{"win_length": 400, "blocks_per_level": 3, "lr": 0.004}
Rows from block 7 of a small spectrogram enhancement model, named by matrix and row number. Rows with one number belong to one channel. Each number is 128 + 24 x the weight over its row's rms, rounded and kept within 0 to 255. All counts start at 0. Numbers have three digits each. After the name is the row's rms in percent of the matrix's.
Before each channel's rows are labels from the 100 clips, of 14976, where the channel reaches its highest value: "responds to" is what is common among them. Only what is clearly more common there than usual is listed. The data: notes from a synthesiser with random patches.
# convs1: first pointwise conv (model.enc.2.1.convs.1.weight, 256x256x1x1), inputs 0-63
# convs3: second pointwise conv (model.enc.2.1.convs.3.weight, 256x256x1x1, transposed), outputs 0-63

responds to: gate; notch; triangle
convs1.37 098:097162139112130157098123112080116119116132094162139120141135125102136100118143139138117152127114106119196117123072136135090126090139125118121101133187143132134118166130067122122119133129145132
convs3.37 101:134142120088127186114148095131113124098156122108123109141129122123146119091143128145154051107151135147161118175138122136137093104153101097107136140105127110147128155167106117109157101088099141

responds to: triangle
convs1.81 081:126140149132129125091110145105115100149154129107141064119091117152126099130149123133151114115101139181132115141176129123112152133096173102118157108166138124120113129114094090130148162124081123
convs3.81 089:128136120094163143115091070117155136137129150159099149151135124123124143126135151112117137114090154177121141133147118145124145112132104131145145157176145123123116118093115124191128110144159141

responds to: pluck
convs1.160 115:134123181152119140134127161139158140109136149142130098130090092135112147124123142161131136125154140143107159098106143098155117093099098150122142066120126092129131104110188131125117136122132089
convs3.160 110:109101124133143170140158089098136098130127105106136150114092150088087116121134133112098151160144069057142103118124143126127121140089146164128152098115138151108127159128084147110123143108137145

responds to: bass register; triangle; filter: low-pass
convs1.133 091:104085115163117142150075170125118124123134114088146146115129107118129139136164143139116135111101161095136110175146120103083112133130123119097125113096114132136110083099108136147133126123139151
convs3.133 104:113084110160092129120119174092108083084098136087077137111105123134113088100126122141119113121166163128106120127157135141163103082138120114120139079158160157161095124148137134130100144140127102

responds to: inharmonic FM; harmonic FM
convs1.151 103:111109102114124152149159150113122124141132138113163099094091106185114130175131130091142087159139145120137144132072143151131138039119105129115095085137134128134114109141152145133134160115166150
convs3.151 099:127110150104126161116140126140145123103203134095117137124152123120162123167150171109136123146108138137071155126156143118088150130179129083119115103117135125122116123095119095097133152108091166

responds to: filter wobble; resonance
convs1.250 098:085122132141159150111119142159115129131167141145124159085166151107162174115107104083123119126134116140169135134104092125092164135121140126142121095109144139117121112071095116121154137151088091
convs3.250 097:148112117099155115147158148136132110097159128116102157152121128121136103149098073132103139127162147126127155129161134188114110153155111120125140134122136159108154120125119117115093078132153139

responds to: pluck; low-pass; triangle
convs1.38 105:113136143097109139149119140106137144130123161115118102118147120112109122111111138092126145111138115071081124134149143144156141151098093090130093131156158133094111092135111084127125139139155113
convs3.38 104:123124132129114149154104103111149147086147150114122156102123154121151125129112183140111143103144115089126139121136092134177131162143115161159113130121121121104133093159152132164135117168148087

responds to: bass register; narrow pulse
convs1.57 097:145149134084114173104106105128112154146181152160098147113121129139097122126149146134165131127135158095102119115076107125079122132138119138122091148126145129155156086137121109098116094144139109
convs3.57 102:089114109130142180121129108153131148120143117098089124125062142159111128129115141105151152161126104197152116097166133159150164102124141118103127128126127122135124101093121149097102098154114092

responds to: drive; pad; noise
convs1.80 098:139152146163135120121142112122110110118107125136095124103111108119128106175114097137126139105116118073132125116142080131096106129117150135179095142139143144111110119111133136098128133118099106
convs3.80 094:132090128112117137072143107134088153168165100168119125123146150133118105168104113150101108117153147137128134130140120171107128117109100131067106145094146173110145152117111155095137123155124135

responds to: noise; drive
convs1.15 103:106127125098130140098106119101116102088121119109100143096168150150104137092133156139142149113133161140151183118122129165122110124171116117148140121090136121109089188117130137162138157130168124
convs3.15 104:100121113118142120151125126087153135120095134104115125087103133071131129145145166101115154123124142151102141158149133125117084202089148115134153073096132102089153113133115155126165095143127080

responds to: gate; triangle; square
convs1.188 092:159147142127132151121099161103137086130119152126143127174100113153106093044129122129128174161107111113123131114127108148157115149120145115147127156136157152122121136117113176135088129123104119
convs3.188 094:119134126143113141129128115131106135116158146165130129119095134115168144114139121127151106078165130128139150135132107127064166129149113112133110120101132122124109151088145125132101161133159082

responds to: inharmonic FM
convs1.239 098:100064120068094149104113125118146134129149114156128142132130101136129113143103112128115146112081126126173106125107089104074142165183124115132157127118114098122101131137112147090131176102130115
convs3.239 100:162107136090165156123119078144149131171084115144116141121157114154141119145114148155140155110119111148104154114085091091167129100146140118125131159126162129149121145139131088090151156102128063

responds to: harmonic FM
convs1.7 097:108158156121139094141126141128152137121127109125123137122130156147178160094130149131129199129166149123104121102140128101106134113145140152126121073122131134138131150100116122166120130134142099
convs3.7 096:147146101148123158104135159173139106130087153142133149140177147146144128121101100103144106168130145130143152089127093154133128176132148115149175115117125155114125099119139108164121125168137139

responds to: filter wobble
convs1.2 085:160117121109124149144168109133118094099129130137138150106149144108103115134126087136070164134097123131140133102083129178178171101137099083130192170129116165103124152160152081138122155152099125
convs3.2 086:109134126109111103114126099172078139162159111119159050123153145048083157132125108141103106117114125118150117109124125129123142111105108158169140116099110129151173115138142160123145107097150141

responds to: swell; bass register
convs1.52 110:170131104163097126172108111146112134125111154123129127147164126158172121160143172128134109141112113149133155126131135130151065120100102154112065167152106113117087160136151120116138099133146135
convs3.52 104:142133157106123081106139156091153160105165186126108123100112137100188116102102101131094118134130138108091083141147121130111124087132100151105122114153153105137140170138128109140100130150139137

responds to: bass register; low-pass
convs1.122 079:100091140144153072086106189156125108102110147153146118133100146155168110164179106128115153135110159103066130143119119134145106128096109124094112180116128159153103151114106097095131139147133163
convs3.122 095:152093136121069128149147154124120124066132091129117127099105091170131119120129122099151147141186104124087151122124106143103141160118133136122120114126157143158103116149175101143071158124141083

responds to: swell
convs1.216 089:099141169115114122154074139095128115098143110168168128150176138155127107123124155138127130106167129110112083138117132145088050163142134101152103080125109135113131129131118106110156106118160129
convs3.216 099:135125103131129168108122105089158177114138129127200106156119119141118126149124127173136101118151118151134171132116158128115160114139107100134151149126128124118167100092142112144147100134127086

responds to: bass register; ring modulation
convs1.227 092:129175153124101190137135127177140140134135118153131157139144140138118120122135104128147124075109140151091149164094127179120125133157134166134157109097146138089119137140142120141165138122107112
convs3.227 087:137171106050121151105124103144158138140174089119111141147143130153140140144125160106118099146176103117160117123144138126143126132146125139126129120141143116142116152089146087148121112186146124

responds to: harmonic FM
convs1.88 088:109093101135144146074121167159092126155155115140100141160154105132135135174108105151107124144151116129093086139172108103109146109118151158108129127105098122104163113139123148099132108101114110
convs3.88 096:101138134109120178132154073144132167108095123112102112143081146135144142137131174141089121129112096179128123136158130111143116112118136115104151152156106149141145162115121130089122129135123160

responds to: bass register; narrow pulse
convs1.150 099:121084177130077158069130146144083137159148116104115146180111123125118143121104123135109142108109137151081119116123101176128137151121141127097138131130193117145156149081150136143115152094113103
convs3.150 100:119111119106089117128096123088139122147168136144132107116118133067138142120095120094111136175128127151103109105124125139111116108177172103146123181086131086137155113080094114134162118149175149

responds to: swell; triangle
convs1.107 095:123126068098137123174128158126136129138103133146155166143130161108136156095107170121089105153099107090135087129216079122086098118118136169117113142137159134118140110140114130133124107108094108
convs3.107 092:130130144116137170125122117159113101133097128160141149101149110185128154165102113086148129081100178162121149082086120101147133102122133164150102102113161117148110126118102130174081152110202124

responds to: noise
convs1.93 102:132111162171135088148112131212141117079157119116112147108138127164109129127124083160138146106160114140113111118081131102134099117145126080095122094155125133146149107143123104158137121154136105
convs3.93 099:158155133138134132147165080193136135176150155150116073152124180116138151135147118156166121117147142139127118071104140150134122142092082096090174134102137096138113123121121085140121149172107109

responds to: gate; harmonic FM
convs1.248 109:154143120133101153107114137144118112097126106145147143151121106159132158146137145111113105130154109097102099135121160104118066107135114085102101130119183137131072141119142145139148148143111189
convs3.248 100:126117151107137128091123113158105149140145132098137132178140136111137113122137108146210134144123149157134139127104160109112129137160185102146109133140164202147150125110160107119157116131075126

responds to: swell; triangle
convs1.141 109:126139172132134101132117125024134099154139099123124148163134106116158126141115180096154124123101099108156128088100169121140136115149109126136126119135092138100143129156099128134152123173102147
convs3.141 099:156119140129113099147167133126127108182118181101134146156089097152137129086135123087115118149097138125110099160088085136091152177130116163116112102193130141144140111116116081105104145137146147

responds to: pluck; bass register
convs1.96 101:152114107132138138101111160136135128097122109133097145100100073141145137141142143125145165138118104157143090108124162136143134179155138129063112107134125148098132052107139169159116144133122141
convs3.96 098:139117137099162166131127144105134149092119099137115130133142117117087118103110132153077118099071121158109121104143098107095155159120140115116123133143137134138116094127125122111153175135103113

responds to: noise; pad; drive
convs1.62 101:183134124177129116119146149143081133121136134100127149088121063142133152145105079143156146131125149098136088109094118135111128108119136142115113158153110090146121155171095124119130122130157102
convs3.62 089:127149154137116140147124138091118106148140155137099138103121093158104144138118070077122092142120127138162138108090132078157134139130145126109148129107109105153130164111100113118118073088137129

responds to: noise; pad; drive
convs1.42 089:154158104150103127140151106116125110142081144121160145135145101098153137141152119127099165139115106097112149073158114134106094148091125139119148170135139117115129149141115120155122157082119111
convs3.42 091:108161151121123096101124169146150106134108142141118122145123146114141111113106109099157153072169181151134130121110124112131120156152113181127115126122158117118159050135133141133133167056169169

responds to: noise
convs1.156 104:130120104131118087124140097140160097120128152127160183124137095135158131113156115087109153129147123188102159190128155120166132148146105148132141140083140138109113112141146148142144105140088184
convs3.156 106:133120154128113128109100137152138148111103089116129131115110114115064145103085049099118136120124115123121140137156134110089155168157139132129110160118110151126127119122133121113117145110095126

responds to: pluck; bass register
convs1.220 096:124103127127152120121144162110123160144144126138122113126171122127170137120081161080138078159130111119122128129143103086119128130123108127143110129137142140151116079141143116159114079097098131
convs3.220 104:111113140147118134148139134118108178118175126114127101123150148105105119107133142062125112151180144146107143134171116117141136159110145147118131138127066110149104139118147118125148097136111110

responds to: drive; noise
convs1.97 090:127161121098135154157116097069099070116103103121185138134139128119152122113107130110153113102121135108162127174085070120139078104152093146113202151137151089100113102126120139110105142139118148
convs3.97 093:134088137183138135117155113184127094170106105105099135119137125185137153132126115128091128124096158152094144102167071108113151131133094124155117143091145120101127067166144081128166141110092106

responds to: triangle
convs1.92 091:126122088127138130140161128119145065106119083114120106110146148124113101140113110096166125098135151081149091129140137134132109168139121147111118170156160115130158096110093122123122122099143072
convs3.92 101:129164118135131157145123146115149107126107158090105134110097092139147135067154130121132103150169102140131127129148138125123174121130140097129135101118175113144109093144123093103114114151085083

responds to: narrow pulse; text has "register"; text has "bass"
convs1.60 092:110119117113115174128148139148092120127103137100151142134145127141149138144104115138132107112138130123104131095104075132128097096137134117157137145151097110145152189118129114119140127169121158
convs3.60 103:141143175103141113095081121136123127148198115145105130124157145128179132133096121144088146115119112083090151127148105161152121111122117141095145155122112092109119194143163089092086141121091143

responds to: pluck; bass register
convs1.39 098:167119160174121162139127162122110107124143152163134091114099109122088133136127140097131111141126143140099129125132133136097125076080131138145137116163154154087120096141168130155145178112137131
convs3.39 099:108138168138103163101157141129132144141096131191136143061106119167104153098099132163132096107159122137104154116149149132112135114127166137137144185161172108107124150144118101099099162141098093

responds to: narrow pulse
convs1.163 114:115149152109140141119103167124139078128101128144105154106087130166173099155128096099116142110132134149066144110129134148121128118079136126133154116136145107122144165129149116131127123115138148
convs3.163 100:084100152157145138110183109106129124124191125146125092137118124097115102141150124097140138151158115123183164110134118100131149129118117152148138111141158137149144129137124130121132093145121092

responds to: inharmonic FM; harmonic FM
convs1.101 097:091099142145123130137119103109097120137132140159159080110077075153119144202062120129144141095135095156133134158111128141131086113139095128125142144107123145134153108114147113124079086117120113
convs3.101 102:112137158123131134104103124152155118112108124144142149135087116136131154133141160126116164143114121132106153127117120126131160115091156100136100150132124143122077102083142155076113160147108144

responds to: narrow pulse
convs1.105 121:099127105129166130130137120115149147127105108112118142131173121111103140117082118147137124107129162091105148128185172133128104146152132094163139144154100128127098157118135098100112128119161139
convs3.105 114:118135130087145159114127127155147153122120095146116193117131162144125157183102138133114168135130124098164138125134120104138075195120152137124100162135136112085133116149140135101099128103151101

responds to: bass register; swell; filter: low-pass
convs1.68 095:146138130150073141101124104151162118119147111148109147135131148093135152137129160165150131122098155142155152124133168146090101160138126158169109121140166157111126092087096170126137127120139116
convs3.68 099:119142130143112130149125130097124080129183141125157090135118108159131136115152109102111152116134135137120119142143137129146137109165098153114150148121145124125136104150140121126164160124117167